A small segmentation model, trained from scratch: decoder norm instancenorm, 3.9 epochs.
Rows from block 2 of the encoder of a small segmentation model, named by matrix and row number. Rows with one number belong to one neuron. Each number is 128 + 32 x the weight over its row's rms, rounded and kept within 0 to 255. All counts start at 0. Numbers have three digits each. After the name is the row's rms in percent of the matrix's.
After each neuron's rows are labels from the 100 images, of 14976, where the neuron reaches its highest value: "strongest on" is what is common among them. Only what is clearly more common there than usual is listed. The data: scattered letters and digits in many colours. In brackets: how many of the 100, against the usual share in percent.
# fc1: MLP up (encoder.blocks.2.mlp.fc1.weight, 1536x256), inputs 0-255
# fc2: MLP down (encoder.blocks.2.mlp.fc2.weight, 256x1536, transposed), outputs 0-255

fc1.86 100:066107141137167139100084121167169161141153100123115100102112110104133115124174184100133076156056140153141178154131145123099097109176167119150146127187099111170141111101101100136138127131144116153115115170158064116106168148104145088109094129100115131127191193135124155149105164121049183169128148155123159129150170149094112107138132116154098183118079201143080104108147066163140154175126056129163132075084146139109136072152121075148131125144075178130120100142176146094147129128156083164115097072144144101104146123135127125077153177114174144075168123194132132154142140114092108095133128180157116104153137118134107069099148132167160136114142101213108102123134134132069090164148069179167122110115134042105172160135081094188195169196107149074120158184120153147088111153136155
fc2.86 099:144109062099086131087156135114163156139153134162125118139137067145129105125108145073099190148081163144156238152127112104128144136162142092101150129158146118102076089147151134111118116088100142123101117143127170138145179164161129100134191083097125196129151180158094130127148186095115062151171136113157178092143117190147146143095097135116136115186119173193097089155141111120180153133104085113160072121140119146138142101115156165103137110106173150102118134123109128073077099100145095189116114108131196098141076131023169107152112169083183137052097166093148115149122141121098067149146137140118175142129105135075073134132185131124092067103080159090095124143103107129137170081144117147164155094140121154105120139177126099116107110099118102100215108134162099096105115124064188
strongest on: brown (58 vs 19.9); black (50 vs 19.7); purple (49 vs 19.7); blue (41 vs 20)

fc1.619 122:130089128088127127119148087174132144119103135132098144093104157140091076140132087072108134166217123101187097105164146105128115193107104092145141147137123161165117129043119152150138145095120123138112149094069125143124105152107122090092164154121184136086159152144142131104096149122159135106182114165129137107089109187157112114148120105091045173071127135112174222072131127131121098104170126146136150104144145177128143159135066152164151104114192113076073123154226172142123134173106062179105175096155085098163141163122090130158128134155134112107144104123152103179111121061132163121126122158135115137174140163148185109147139090171102153091118118173133147162178063099070184154113122132132128080114065154111097121126160161084170165095066108113133139171175126124155150193126171
fc2.619 104:123128170126164091123129111107032177112153130133108108197116137159099096101133130113088054163085172091098105178125073196084138136126074133129096133142098129131129099120117173129140197171136125146207123127109120077158153155081126111084169148114109162128167060126127104109085142147127110191119104093130068135114098158116132126119134132149130218137150157062168155151139094074119080161156166079092141116112162108103117104186139132119095121111129108135138132151154121139091106115116107173078154139140096152165112148130109117126180131135118088113143099143130130116122111145184138098111058083094111084096158173165160185144082143145115104141177124153124063110197126148169137104111161123121103151108078180148160103101130170122115108070157105218095064208084139064106077151119131
strongest on: red (84 vs 39.4); yellow (45 vs 19.5); orange (44 vs 19.3); pink (43 vs 19.7)

fc1.58 084:114129154144107153120197129209072164170143184091140066129135138197096123118168086085176126083148126124111122130093122083164130104133128126105143116110133151130143130090083095071093111115164100129140057111173098109159124151115112138110152115095122168173133110116105162154128143152184128178160172143183146065161162118155156138175157124140105160080138166103136121118180161143100124077156139169154087102209139111176124122169195171153129143153107122161098175147101077106130143123066125152145107141151096107064126127161094156123149072078144109135113073122121071139075129071167051119118115132106097156143094143143136098120121162128074104162056099147083100073088142109145143105106194130175159100095115116133135138077093182166136134177079111131084157095149112093135115188203109
fc2.58 097:182172106171108130144156083105165101150112157153126198188126140039158142137129155154083117123117077152105119125116142156132085088137091108160099073132143147084121111134164122103127142161184115139144147135088151113142145104193175144094121095159139142103089147099154104123213163138101148142179152117066096185071141127146077174071147116173114169151107103139080118189184089159153102087163093169157165139110159143136117113129177157105202136112142148152139160135144098115110123188061118124073151142149142186085126105155143152123119166124152118140106145180107159124125118173111116132162117120208169102098144177157158094186135147135168110163139114106161143140077148152127172125127114073133124141141095081051085192162169153103112160114159154108167130143086105132148192097034107
strongest on: white (41 vs 19.4)

fc1.703 090:152181113112198156172153138114093115213137147117110071107112085095106121094131136125132149078198068061169128108114125072155147145105123166115101152136079127128101194099142118161121131148118130111160135138153130097105178105113125145130120086157107134154108112133170147151155107133182145115170142153080089117130138089167153113133140106112043078180176104094113148109161168056119142172168109121126084096109155097133141129118144111131109143132144117103123146148101103114215112079108144131186136073099139147058155152096089193169147060211098160185152145087162154207085133110128132105116134146098160142198111150187120135079174170110084156146093125056084192120118111154132095126098097083123126182134110098141165100114153105152144119173095121130106164102132139163111113135187167
fc2.703 096:167111131147083167149149102108182099108151132179122076145112154154118092134083130131133149089176116067136090107147086152201158126094179101171084080101115170122133183115154107138123149124091139145152103115082119151142132105137127119108185166056161131170120113145142112092143156169148087086126158216087125146160091161097078209134088159125169130106132155119138055145152178125118106144092064097210158108160171162121093161144162151100206123135117158112116097130167218156136118156122118127140122097146154100133112095196127106131116134156147148148150125123205097052121147133072143123096132116128105156196099143161155100161121152150157114110131134083124137156146162215153101154147161080120141111183131123173117108173138124078109142129082158111117108151147110153123144114021111
strongest on: brown (45 vs 19.9); purple (43 vs 19.7)

fc1.525 105:188178142125087112090107100126107152090113061088187128150131094147137146135036205165148063107122108128143138071122182112128144112163137120149148112132115128083186165121159118063091100104130144131123138110140140095102189065172123163102144167142097162077100115131151073176101112163086146144106092082115129092134119145170155123090129120108100110137154121108079191208120115115164096079090095185138125085079057106123131114110184120107181150091117154114120163116133105112119155137134121122162158143109109141164161125069133150096169198117124182142131133094150083085102157152094142098172112116226119181143119121102103116121140105208137141177111129110126184127151147106103129142122118098161116088127114195102133115127095168127221107106134144165108120134188124161090149159156195
fc2.525 115:155169157138148111148102124146078118165191085144157098069127129125129113112117120139173093202124105149156140212098201150129159132145078163174139164149165117120090160165110185097094133158095205116125207155097160175082079153142133118124166086134069104117156155136141036126068130146115090150105122135118131146147107088106130106166159109092134115135122157175138124141093130150137083204107087132110147129130143119136168077111159158135132141151144133170159093117212133232116132084126133136136151104162114105141085114096152104163131169127127127126188079125145142111143082182147154064090135119133131080100103134143118108082105155082140118108162156133158168119152098069119164141144152084143086175085056118129155087145155187145238140142152084111140130107144122139137151148088140
strongest on: white (59 vs 19.4); yellow (59 vs 19.5); pink (44 vs 19.7)

fc1.615 138:055132161109081124055125156132141120146106122146148147121116119093119098167145195172085092208101161080137154181171167107151122122151135188132079086163176114168111048164134129155153095147251127114136141104090078167116145141094139178162085173140172163183155062135182152153124081076114160132137147149157142179061123126148150129130136087172140144073146120142205178122120143142093133118134071164159155135146124114041148104123106132114096129145113178081103103124126079152119161137123124124190096140152158100142103168142101098104113080108117103165190125118139089148113122116116096115148181094183102112151143151139097109093134092185115109194096117117163104163145093136124099137139148100142117153153123127098119140153051125079158132155159113162127100149093185125110148090126100
fc2.615 109:072150139070096095149116127140155142152126077152112152104162119115097104095143180129119173175183122131138169114145043162087138117153133176109140144145129163110200109121204151125141134135134117122087111137076184043153162126162127175092093138104163130120089156099115085141228099121173153140148125136172130144120110112137141118106150120171122142094108088192144121114119136145136138141106158160102128122030130142087125126113087184096104133108126100126178133089143208106104137089177107134130013074130136103120086123133102113119126071139116125127126144106123128137189133116088148077193146150168094136199106091232125108096136149094136102154132125121123127123106081135173102097147108062124148108151114111132091186121113109118050133143143114177132126122077154187134097100158184
strongest on: teal (80 vs 40)

fc1.31 126:149125129158143123117081136200171106123087119089217115066177154152110077172152101128133137148135134123095142107144134120071223118119167150111125158092085142134057098210125119102091094206177110139124128131092147157109149122134163135160145148194137155132156098186143162132162145080113092125155180138166114080094108062101118126099145127133134177160100182168130076083106178159156095147133131117141110155132171155153126135162135145103142132150082175132106034187125123196071173069112112122141169102129126174118166121089063089143109125128133085101138151128152125136159167081160108134074118114150104137183163125130089130121168119141102124127172121166103178097122140213114138149103080101148129158141076075086089104101109119141139121135136168152094066120106080142112138174130151
fc2.31 105:118152190098124108111114106151149067154086174108172060093160135147077112130133113115148147184123174094141124153104172108139217142165110168080112093119127121121050092191162132134130086145137123109120139108141134158114109164168105119164120105201187156118118112138115113135110147100104038137160124136144139099084125123128146162153118218177139130114154135131126104146112134140098131120166156159124111084145132114168129160171166128111072163117124154050173111134101055158118081146081107162079118094107182189118102100094160184127097092116108131076080081120171072103055150093157101139118124108057111150132139173153147143111174105068140187136114112132127126095157173139097115078078136118148165170092116111170147128112155157128121144101119158087072135144135129106115170142028175
strongest on: the character K (25 vs 9)

fc1.343 113:147145082098103143083106197121128094085143114130102160077107131190116141148118164181179181121123164224076108128151144134107135127172155130143135064115110177127163100187133141115078162123099169098051110100124157094088127123122152182128132134128093102111182119101122163174155139091084133135087122147126167138159102152096167130079147144088115147165140142136111132135167109167160143097136143187108106051124109068137146075077106145149077220137104153109093105159074119184098143116138097187114141114083065174125134107144123130136114112068140178109106158148115104148115144110098120134116136133172149150139164145138139149150139112186173167150152132179120149065131163177137181148131117190081156086185134049066151091102139110166125079159096116111156093146189153098150101151149160
fc2.343 108:209206136141114116098134152187117147107096122164143112081066106105107090153145154183142092100105142120152118138124175124149177165154039176122175151073176142126123113104140155125111111069140126082100090089137121196155193120160165089109079078175095138131139146105165104151099089135132149138098098112140138160109124118119128173160160122070126142156127175137136093120107130123151126091138124148160152119133128173110149109102158128171098139170170165104143113137107156134134149096109092135128130111155094147127133143107196133111127113116086123169157177162062152171143120109082107161205089113115065132047150129141134107105143124095135175149103162161135137101170117084191099124111099127130199178139124147131156117129130118136252063083065152056070120135138159106165145126053149
strongest on: orange (54 vs 19.3); yellow (40 vs 19.5)

fc1.173 116:037156087155129177150143110109116064143094151126102088167182110161107141103134153173079156135172184035124088158090132153139122143139111147130172191129147156138129169137092095129089129111135164116175143116125126155115154154055146129067124105179173129095026120141127131110082096124109182144114141063156125118174124155194183102167171112162155159156107133118125109111090104154133118114064102094135157165138145153101148070128140100120055138144089118085103093139104055119092117137126188091126095165132114120111135087155056173113125150135109141121148113172071132158148108104158112164116114096178126106168195114157091120115164154098115162154107137154129108079137173136143148119112086115091153111133202210190169110164159146140158100148105136198131118137140110153139136127123073
fc2.173 107:050132167119182123103095132170142068120140136145090150088077146147045109128145134098117136163169144078130137184107126164074125151124148105153126132145110144101113166124118144117153076107139040070149104182192064103090125128065113139098141140175088083084143106167146181159176142113134068123187163067079131117154161128079129139125129124169176148124171105159078171110072135188101156085139118129136128168108172148105116102114105136113074151143092095132132101193121151069136157133146128120141143114160127099147106079108127070118170111138126149101129082137091084137113131154134177123093082112091167066064122110070124159095172152118139178112118134138158097148070181168115125143140067111135118137124133119130174120133140158212146169149091100123100121176149134068129140100103054
strongest on: red (100 vs 39.4); orange (42 vs 19.3); yellow (42 vs 19.5)

fc1.202 095:087180147139124072097159107161167115121142145163122169107118128125154160088147131122187110117188153152089108113092119075163148126090152118164050152107113150163086128094050088089106118113121122136098174095108135169155193130167150157127114093242122147185094141161174117114114159164116141122111130107139179123121126112148130067159161130183093139052128187150183112089162103091121124103186135117111158126202116159073150076184133066157134107108158147133089086115126132110101117070111095070133138086139126129164109104162083182104126085191137128189121075129109133157082179132109111145154112133206139155128127107066120082121156118119112094109130136140111118163194154156181102141157144146096161165114118178108118130130096122149191182143100119085170113142114094166129158087144140
fc2.202 100:201125104129061100114056093093175105162100143114126150113075067106117104118155121140135119116109123073138086103116110172113163104149149182116093122132128098102154130138163112113118146164123185114165157184079126161125064138173151128171099157108176126115109121153121161119126082147111177126168146116107083125138111171148153163111140140138126107141122124159128120153110089156150151159123070108149106075016138106141125119147126154090123169068144165077107135090172170134116116046144121155044106122128149081115075095133154096166123162093109125077101173122113079125166058124150153123116134099219110079130084142102105107116105176127139141151104138078130174140112156129105135105139125144156131073149122010109100187178098139123113119120137131114133036153099128136103076185185150
strongest on: teal (100 vs 40)

fc1.55 109:091089122172173137113180167184115134134137121120124219091129132114128154094104072137114111144111172062143116195150123104165144173147117124140141164144114108106121143083091132139084147142142091136177119132142106123147160123124200116108164149118099146137145126126124206088129136136142058110130198110116149096111141177132110139113177145121199205092113110093077168120165132089140139187148169170134070105134102085105112090103104074146139146134117141083096112183117134102092135123082121128143096185115104169116220136118183137117128098094134146112156075043155083167107125154132087108105126131143128119183096108158145148107135058206078102142207170160099183128084149131098148101142200113101082124157121147181108134204107124118130135125095132125067128124129118073139111169165125
fc2.55 122:147143098108117162106142120124150175141105121134155176165121134118157190163105099161213108174114130135133141111106090111183106109093044150146158131092102115120184123083116115152180066119109131124120103107166126157112137098110151173086128126148087135116089087193112204103129153101133078094076140111123123116115121149118154146125130157056160092128155122127154139195138106138161123130151125164117133104085108124110142149056117112138116133066139140128068112122140186088069190147070142120110096165165089152119116099195139094181107143074103030092161161125102129122125094114115140119103146127130076111111170112186116163122090146133060119137185106106117160148137148136116149141083229116104123142136143138175144128131094103179132095158159118090161080078085109057150086165037093
strongest on: blue (45 vs 20); black (44 vs 19.7); brown (42 vs 19.9); the character W (27 vs 9.5)

fc1.107 090:158184172089162154144142117107195122093115133117154145109191153164175129126201177101112141159172163140127132142116101051113090146182171143081155133137105121110107111181119082156121181132106127130097172100153175138141176145089193175136179059122122112110145117114120147126101171136074130169087136128144177110138142106130137183081070129111053082162092161159117115146052167127154126081111097153116154096183129152166117151190102141219125128104117125153054133130098095155180156154144122128123153159140155149100097134104163134134115106069135188078083095149077093122228140124104145159155129141123122157108148130164132113122103127099149108127104123138090126099113119119140126173135053124186115125111123079131098127107187170094210083152131151124120103137111173113136143075180104
fc2.107 074:116165148161135124086149121159116116123116098132064107119051093136113126124089116082121175099102124139111135152133093152113137140195137123094108148089176132088138118123084121174107116139131101108158124145127112052104220077119172146117165132135157127108134089116139193097113152144083160129090123117115113149103124118131187073158154134128131127146108065068109147154104128114126161081166157154134209094124137113092123128171089149171122120099129151115000100123133129134114082205142110155125087183081146114097154165079128190156093106155127132132113087120120061144087154121168122045131115101158060138097111140132117143142104075130142158106096166151128131151162138121123123118124018126149098143094127163121129093129066117188159089140121141123143117128049137043094119170177140
strongest on: blue (40 vs 20)

fc1.191 100:140125216125136069183204177126080092087130122133136165153154132119155126158143167121097125125118094133142205138181135144188171117125131143119087182109125141127071111118173172140095156169132133073171147097047101148163178151106133169198126131079107141124117105125099107127117130095128174136132161125122085145135140154138126074151161148137133122130092131150129137133102090159068144131112121142121147162158142107131149095092122077114097136133098161136146132143115066175143089114131154077031151127132100132219168123104078210143124150112131170107127115145106109121147128187115051089149136148179157085146141134140112090149161114161146111170168071138123115130122125121155095144083043088055108187102133129112079014180110114138146093131152123114180128104104112133126173147092121
fc2.191 119:106097132138109159063051115140140156226159064175120098095089150119039039141111101128107120173197131123128172114100130134092119131152160073115129117187133147149119163133116106126084149069091178176112125135120122155108071128076105117132139106171145102136090096134132100145142078146110135104085144117145120143168119099125100116112093127138134127088161113148192095099109136124128121087094116110119091112057093115118118130181091202130123156123141148102199133119143143110145125114174120149167136119091091125117075126174203090149161160148112100104116155123112129157148109137070156172075145124135092155115121123160115191091100173109132164127092125168110180162063101152115129039147192112182110096132114102092108183081131155138133084128106160123109116108067178179127145095197094
strongest on: blue (99 vs 20)

fc1.45 101:110130207121098112151144104129134067154101131094143089111082181182156090118151124129114195060130179090141149153128126113104162128134166094138164090193098160125105133140125126116156086108128098114073145203143127144057118106083172122174115075148122130099129148226152145128123075128144217138146068119096164128072109133127110147133163098152148147148103116089105088129109105131095159137130154114148153110157160149165098140179147135171176116116109104078099146133061134054154153108073150102139117119126177083187169078134080099163149180127113118111099095133121078098173125158144116135123103121179164136109084179128145127100185131116137129143144075111122178119059243132141100146095108118133150110165127152119127110109188137132103141096128150075165144098090113146110114162105046
fc2.45 117:182152187178110079162145115201132145111124092088100142078090149091129114067090156149132099143124114152121078135080134191134151147165121117127172216145124103162108146159157154151100160051117114130167097102182160171112129179114114136149103151079142161094204149122155097163133126111134124182107115168128097138184094127108106145193129149104126146106092135180217198089113122190082105166133139141149103129130137148213152110136161205105119124192185167095149142149142142109158106073112141080123153133144186135133085137105172131125111174115115135186093158114107127136160103163075149129141128102103124138122124171153081116124164103080168142101105158120209166146107121119160147138180140153092108140069135142066153105134138130149177125085138119132072145095142134180111106154075104
strongest on: white (61 vs 19.4); pink (54 vs 19.7); yellow (48 vs 19.5); orange (44 vs 19.3)

fc1.470 116:164108162144145111105111119174106110146114110140088076166166071153153108112161102137125123177167195081096116083138151105128147120062138061092170222104232201158120147131123146172185170099117133153144127110082104116121197124081123169115151145121157131128132134109112135102086157116108049152122063079165117047085084139133110118109143124114121086121096108133218155094131066131140117101172163116154108170165101137128137144118141129141139073133177137110064131147145168167110151140154113149108094111147110173150136114172100168166119143052122135096114172199149112139068106153131164180085128119140123127109135103099068113108156117101145163075131107134127118144091110119085073128173085153113175118144126148102107129077139106071109133109080116141108104145203150125150102146080090
fc2.470 097:088142079095187135119099191176123100177114157115153164158100150145088152144155127115078059194218152172114117137150154160131164138121154138099085122178055178098096120049156106106103150177182183097190141142115128079139076143138137114103090101151125116121116090110132194191172174067105126148138141077144096124161120127107174126117098093121114135094116198108129157140117133093125168152128136150126147092089137160138122169128103155168123153141166132145175070106159131127157127062154102154084142124120119148121182163108172170098172129128097064178144138148099153121123085084152122133115106115146184079089125106092190116166066149160184146154147080144120112147153110107192130170096100143174129134169096139163136054136089091120130123085155120089168170150094137102138112168132114
strongest on: red (100 vs 39.4)

fc1.105 106:118131115090130144129135147112105157145075111092125117147158181119145193151127158119150101089093084165172100146106155106172094170167091205114124041114126119138101095197145090102128133142135129117110112136124164129149179093110122146054146102105121055204156110139164136225179016116113154152135152185140147193042154129143138042131127085091149104122104151107110133126113167139066095090138149140119107146178145074151122105113147126105098173097129136156085114173159089081131156107148110124171165094159138118148120128112146097143115094132149080093143098058110145123106157114119106070117163108145169155154148139107130106138111125163154163143110149150145097090150115148176165120122082115157070163142208063120150120136163150140153123195170190159108110146124108147092148088126115
fc2.105 099:137118225117147107109114099100139048105165075127098110097071159122098123155115161103147072090119050131122127153110196150149137129176135100152106166120178122143144162170028121113106137072113078097144149137129073100129104115138161112149065095126112128119179129110146106129125109097111163102127176114139134054137112126112113152153058184078151123093210142097119156124138098118090145152172116115132159146094137072130142066107143138189069106125158126112182104094117089138226131138122168089194162101127087140188087118050163132153116179089163141164163148122139131094101129148142075140144131104114114126138157130102110150129142128090118095152079093130142133099096094126157128123171061112169153139082082111108166043146136114147178178095153154140093149122095152147113141130100132
strongest on: red (76 vs 39.4)

fc1.39 096:120127123154062145193137099146158117086094118105135117195178157149113064152137176134135108101115117117157126162141084109135125080096174153139087085096178152088107121138087197136224158160144159094117143096104174194086126147087149129199114158103095132132094100150126123075131093123165108117148186147139081134125107111118122048150104089204136113122164096148098184111133075106160119127136154143086136124137132164117149168141100135183146134124122183084077081080135144115142091101123147100129205151143136166074104110098104103145150156201121135133127184034134157099096138135094171097101179130128103161136122120092157095135097085150147124139064157165084149150101055123087109139102124149166126131123085162114189206122163139107108099124175129112160143160135103134090179141149101
fc2.39 118:097198104128168140179130117166116124152170158093155119089106168059178071121142116119112164164182135137111128164144170124081116122196153147132175182147169106207152090155153125153170133161115156119129142057174106138197119154166096167151074117120142115160126157153166173124077151141115151070123120172205144152114130121120151094155123094097063147127125160156102114110131104160172143152122198116158130111138110112131120124134075122127117091104113157098148110077146157112147158151101143099110127177126187144161146115113147127112100112190148160143104116166160122148173098151085145083122122082159106153086118120127164111113130128144116133145150114153168198149158126105187093190146125080147228112126162114092078071141096125168186102141108113038133041145189156140089104117083132
strongest on: white (74 vs 19.4); yellow (52 vs 19.5); pink (43 vs 19.7)

fc1.397 101:130192132080102121127117130166143153146132180122090155153088132091151152134081084094147153123068129137156209134105093146111160128134094110084139119123124154175168026157135140138121141119130080112139150148161130173073150090116156098072116168154127133113151123141157138115152144157134110103131140105107162162093151139147116108125151135085192165117121194079120164116164153076172154187119134088171130105131096105076094088120115144124150164141133139068143191165131147071074142138105077112073109095143120138143106096116170117128120175127163128090165136058189061218170173109098105114111156126209113098142148188171110088181116086126172121155187112135114123145149106090089171119129117143092090172147214097122156050170131114165117119142066151163128135161131141092163132167146123
fc2.397 107:114160156128169168088115184158067046150112146158137102085106114089160123116161119109130106124127116075176097141128179129176053173147103142133141127197094120131104091132090048140148125063121064161180135124132115133151118095125134085102138108118128182128062155127097054113140150122155204105149125067150127204127163126091108161113169096052156125121149126147169153037165100111093122185120111122123135108145103087123129124121105135129150139110170116118206182128187098107111167126138136113139128117195107085127153172114149136103131075174145097089151109127179148120163111127096121148124125143071158185141109160183151117130130075110088096072085123117136112102113121107121059071120107157198191135176145143117136186104126104140127127137090086105104130142117099180117143110081102
strongest on: blue (42 vs 20); black (40 vs 19.7); count: six (36 vs 16.4)

fc1.463 104:172143149135065098104110153109166101108140102163093125102124117178097196108152140091109097117086092130122086148090143163133118084035072147189168129125123152146100100124136081159137117117184110129086173117142128160172141103172080108104121111099158144137131141144166154170181117118139173070093124151053144212128105113123091153100083150077056137147152124077087116129121140165083086110106131181122111128141096111169094135096166142160094101137173169145090146068142128183111092156105116120110175112129138135059106158015120149147180127135148086158115127118161095092052170123169110130099169121154189151185153126115065115119098141125129113176165095109144159182194125132136174147075091114105099140148093139096137149090062128117127141111163082153171145136104140113111137144102120
fc2.463 107:098166122163131157146132125178132103082123148124090133130066132115123084087139121123137121148119097114139135142136202131104097138097166159132133226144140122216116149180114135136158092084063124072186109201152072123164141146141140109163146131099117147133100198076140072201111108109107159148109135164191092119135109134132078118071098140151080136184153155107176109076146150175157154113128035106146165123114115099183164181150115069096066138142157151103114142040138112113087112112079133178099150085109117119172160134145105153121118138126095172129131124138119100122159095163128091118148079062107155107102137171116132166150146133125198158184129135128123151155111171136097158173127138143110160150112098154105095152151113125208162158096134129148135094119080156103056097080080133
strongest on: orange (62 vs 19.3); pink (52 vs 19.7); yellow (44 vs 19.5)

fc1.720 109:073126143114085114131181078109025120174150086130073142091208116130170064081123122153120154192071124116117099157117142139090024143142109148113131147187150143100152148129126113187188083148149115110132134131119132141095158139127119125122134121136079157121140141118128106133140133068084111126134130170176145057059122157104088176120171122081117081123191096152116187145097095195135174150147142064150105184171072106131108086132107097101128114127088121157102165121146133151140127114111089131160141129151186114115144130121077129177194084078075126115136140128134134140146073138115103101130105119172103045154161121162139118107146136101101114143106151069172103069102167109121124121122122110107085149108099134096156123182094140099142164102131155161039125096137159118085154200108113
fc2.720 112:177099136171146128090111152066171126136131150121204159091078112150105129150157123143132124091145123095141084127128129163166130136124177112133168031199095177190178152128130120101102157199102192095196141139039156131114103171114146148164056124128097087111147095133146187129121091115132184124174147053148070137154121155113105109156100133127159161075158176131122123138108101110102155145100090101156116023058118117129152106159102088121123095118127140108180128114129121109103094081147130111110110173141078136170094151102160134115100178177119119106117172101133081106103113109168154153104162139142134160122091142129120111118071109135177132129130099106146110142108108098142094095162052101188174151069082045104088069159117082108156124116162114094169127148126152141139135130140134
strongest on: red (100 vs 39.4)

fc1.630 114:089159170072125099116095173071104049119113133128105129158145112144082184141111095089141099149147131116148144130113171122170104134191130154131182073125149128138114139125116181185107155135166177137075123062115102164116131101111118171097172186154102124178136102097123174139184130150115140083095149132137120150116125133104113102077131146077141133102106144130096084174198112160118142074126101146096115112121106114161130114054211122171106168119080116110093136123202099124135105114120098138157116089121116103137150166137191157134095126057185119172121167150110134135110165145124153101131119131166122158105172170133156120142124093183149107134094122131165115152176080130123149137192092135124083028080194069119036118135118098163154065165094152106156144170123156143138038114109150
fc2.630 096:185116173071141154119177114171081066196120119160059161088090162114119122139125171126151055118100110138185122053087152160139147173189118151101114229106134115163125118086067102176121137111157110101196092136123166099139102107137113052084132102141152145093120111108124153140157141135150145100118110160132112125138131127120074193117147175109146117154088127099203191125132147170113127094121118092151097124168131096048120065157075108139120076105144120103143130137129081092117113118103121112155133173136074052150156108103111136155118114154122101177139133101103083103129159158122080115164122116091158139053184137113167139137140172067136109149139163123119110157187172119176141121138107124088114143085124180165112117103111101170140122134098152070037134141137147156090142111093155
strongest on: red (100 vs 39.4); yellow (41 vs 19.5)

fc1.347 122:187118075121131135130128180110144188139103148084095132149106065139138163140070105128086146151116108148173139096091131092117159111161189176123145155050146103129117120134178154159198093140108140086142133078112107166131148127118131158180094171089114134191166060121079145137055146064136129104120159133089143135109102104114129052108111063165130114143147156126152161175116085085179118127163108130046158136187114138157129145112160095163141159151087089080111159133168106107127079160200180085160097156118112091152113127123160132113088086161155209157087132187157115086083121109117109118145099150165118149088089140115156187113174119128157114161074123159092189147157182164083121090168111154118106110102144167138129161146124157134140156077077147109127095177158133114122101139124187
fc2.347 114:143098067120139147092137110165107157102119103100117083143067112074101166187154119128105085165181152141150122103117178141129168163088123080122146108165161151073136129102131159145124177150147144121155062196160099167121086136111085111075189081130076117116188107116149151163084119141109120079089127082155123153112142087113116144102130105167130187126137111108172171094115079163155094143176098156139157069169117105092140092109098169107152112167110097123065116162159124098108124143072123147089161169097125109152103139111093142140165185191138121150113138178141127086133134142140116138079106130123084115138177118138113110142201094153118064131144109171101138158143175134150146100116086094106167116111099197106106045145090140185202128146165107073148082080189136033129122170106109
strongest on: orange (55 vs 19.3); yellow (42 vs 19.5)

fc1.589 124:130110198115133044195255168132084141069147109121102143134182134134218137130148127125116103107124104116128114155132130116169116137163110140129031152090122137102180162170146165111125103107148090086143131118119137132132192151152118155107121129085106141155187118149121110120126134079131147135122138116133115142116113162124165099132165125101145148151127127140105140105106057179119183132159119132144148082232113143146113135090157095118152109149089161204145142123094075130162157133061128107101121142148128151145208092097000142161145119139120159132137118189148148131133121132116089092146105106150154088173136132111113068106117092153117091151166123148127111167160149119162101193118073135049102184112135141120126119136139115120162184123146102115147133092127115113147109171128135
fc2.589 129:143137117104068131124059137087128139170098094150133134134101125124063060119107146147110087131176105144148129105125098145078098117121146104148184104164137130194113154132122079147133122116105188206097133140141132204123026138093120075133100132145110123123054144153116176148164117132095135111131145098128090133142097121144120122116130108114115138128173113158157123100118112078152127112126124139164122071000126085113110108167099163133114125131135117120234143119189148104136076079146120147150092151085106097128074088176219065139128152157137080085146150101080084139176091124113130135094163090145076173127130104124105158137073143136107176159123099136105172155095093141096124105124135109206148115136112052100133139138136123124075105137107145140126090125117181135160175105193125
strongest on: blue (95 vs 20)

fc1.572 097:174107145130142196177142102148172068108135165152110118147221136126090107078136143136115131069100130132064103155106107105158130126142121161130187141103145108104133135194135141114152110135129157106146131121100106142059155183132132120085093093188129106112109072160087179096142137100173180090099146072104149127152140107073082123152160162152071100145080144127120098173181103104112145096110093125149136181177158147125102058121116098133191166123095100071135077104126119090165047150175152083124071157166103095091139144083110134129133066129094148121171110117126065208109126124097152113130123097173129103146097140151152096109185177173116112147095105119116113154150134166155097128168078091139165149148117127176198096131115151159155146173122085197140113174144108071159132137136071
fc2.572 073:139103131150075090115193120104159084102186138136141159099074131106116169116112169137106177123137112138118152163123105165065136151133136164133049077106138103090142160108108136116127080138135123117123140157110102100068198156147120140128117123133108098144134137106086216136131183121101121151067174138146058101094134072123126131129134117139119097156146088076128139087096081087109175135145123174115160136144144141139119107139125150148179146147064104126060103163140093106157112215117117185150128126100113159069097159120148129107192097097151152139124074129100035177095122108161164130046129155136103144103157131060155140116148095155124150126098086152128140145128111130096135108142033097097116089048121141108075087104109182187162111156153112108166125133095119074112128177208172
strongest on: red (100 vs 39.4)

fc1.737 092:083066096142149082137161140162167141089131077147091213103126096075137135049115162144145133150118078142145135091109131131116119128140154062146090183110163132157118131151130145151129149071177103131127141086155150112092160117128116102100125192130113105157133169157188186119148118189149106136123140120103198148152167161099100147133162152096148125131101144068099168120120077116140138117116233205122085111124171160151110181132125181132118184177124106106096094089078080167165085173082109074119136123091191117093167153141152168151147108163106162169072125119092067129141157207146153145175149105116106126198162107117183091136057124143122164094138127157107143156105177126150134118118098079135138142136130109149103158161131144160181119151126155199120085097123149127144139112176091
fc2.737 081:134080104099130122102162154170181110153104121104099110184117177146112156162107112166149185137094130146096126150133113150078145105153090170175062158095154106139149090074081153172150103137144061101152167176181140160081182123165143126090177164124103130126116097119133231103141126073118161123138138110169071083104142150192134067116136112178160111145092095098106167092110132162114179180127112139119180166086136157142134082136103124143099118130107121100012108137121129125116089133063123169141068107116131094124123146139157112176176138102114135115127076093133079147112098171147111127095094077166145084076194069095137127166123055182129160149114122172108137186162133129130157120139054140150120147096120120100098132114111143141161135144139128143190137118081111107122109178200124
strongest on: brown (47 vs 19.9); black (44 vs 19.7); purple (42 vs 19.7)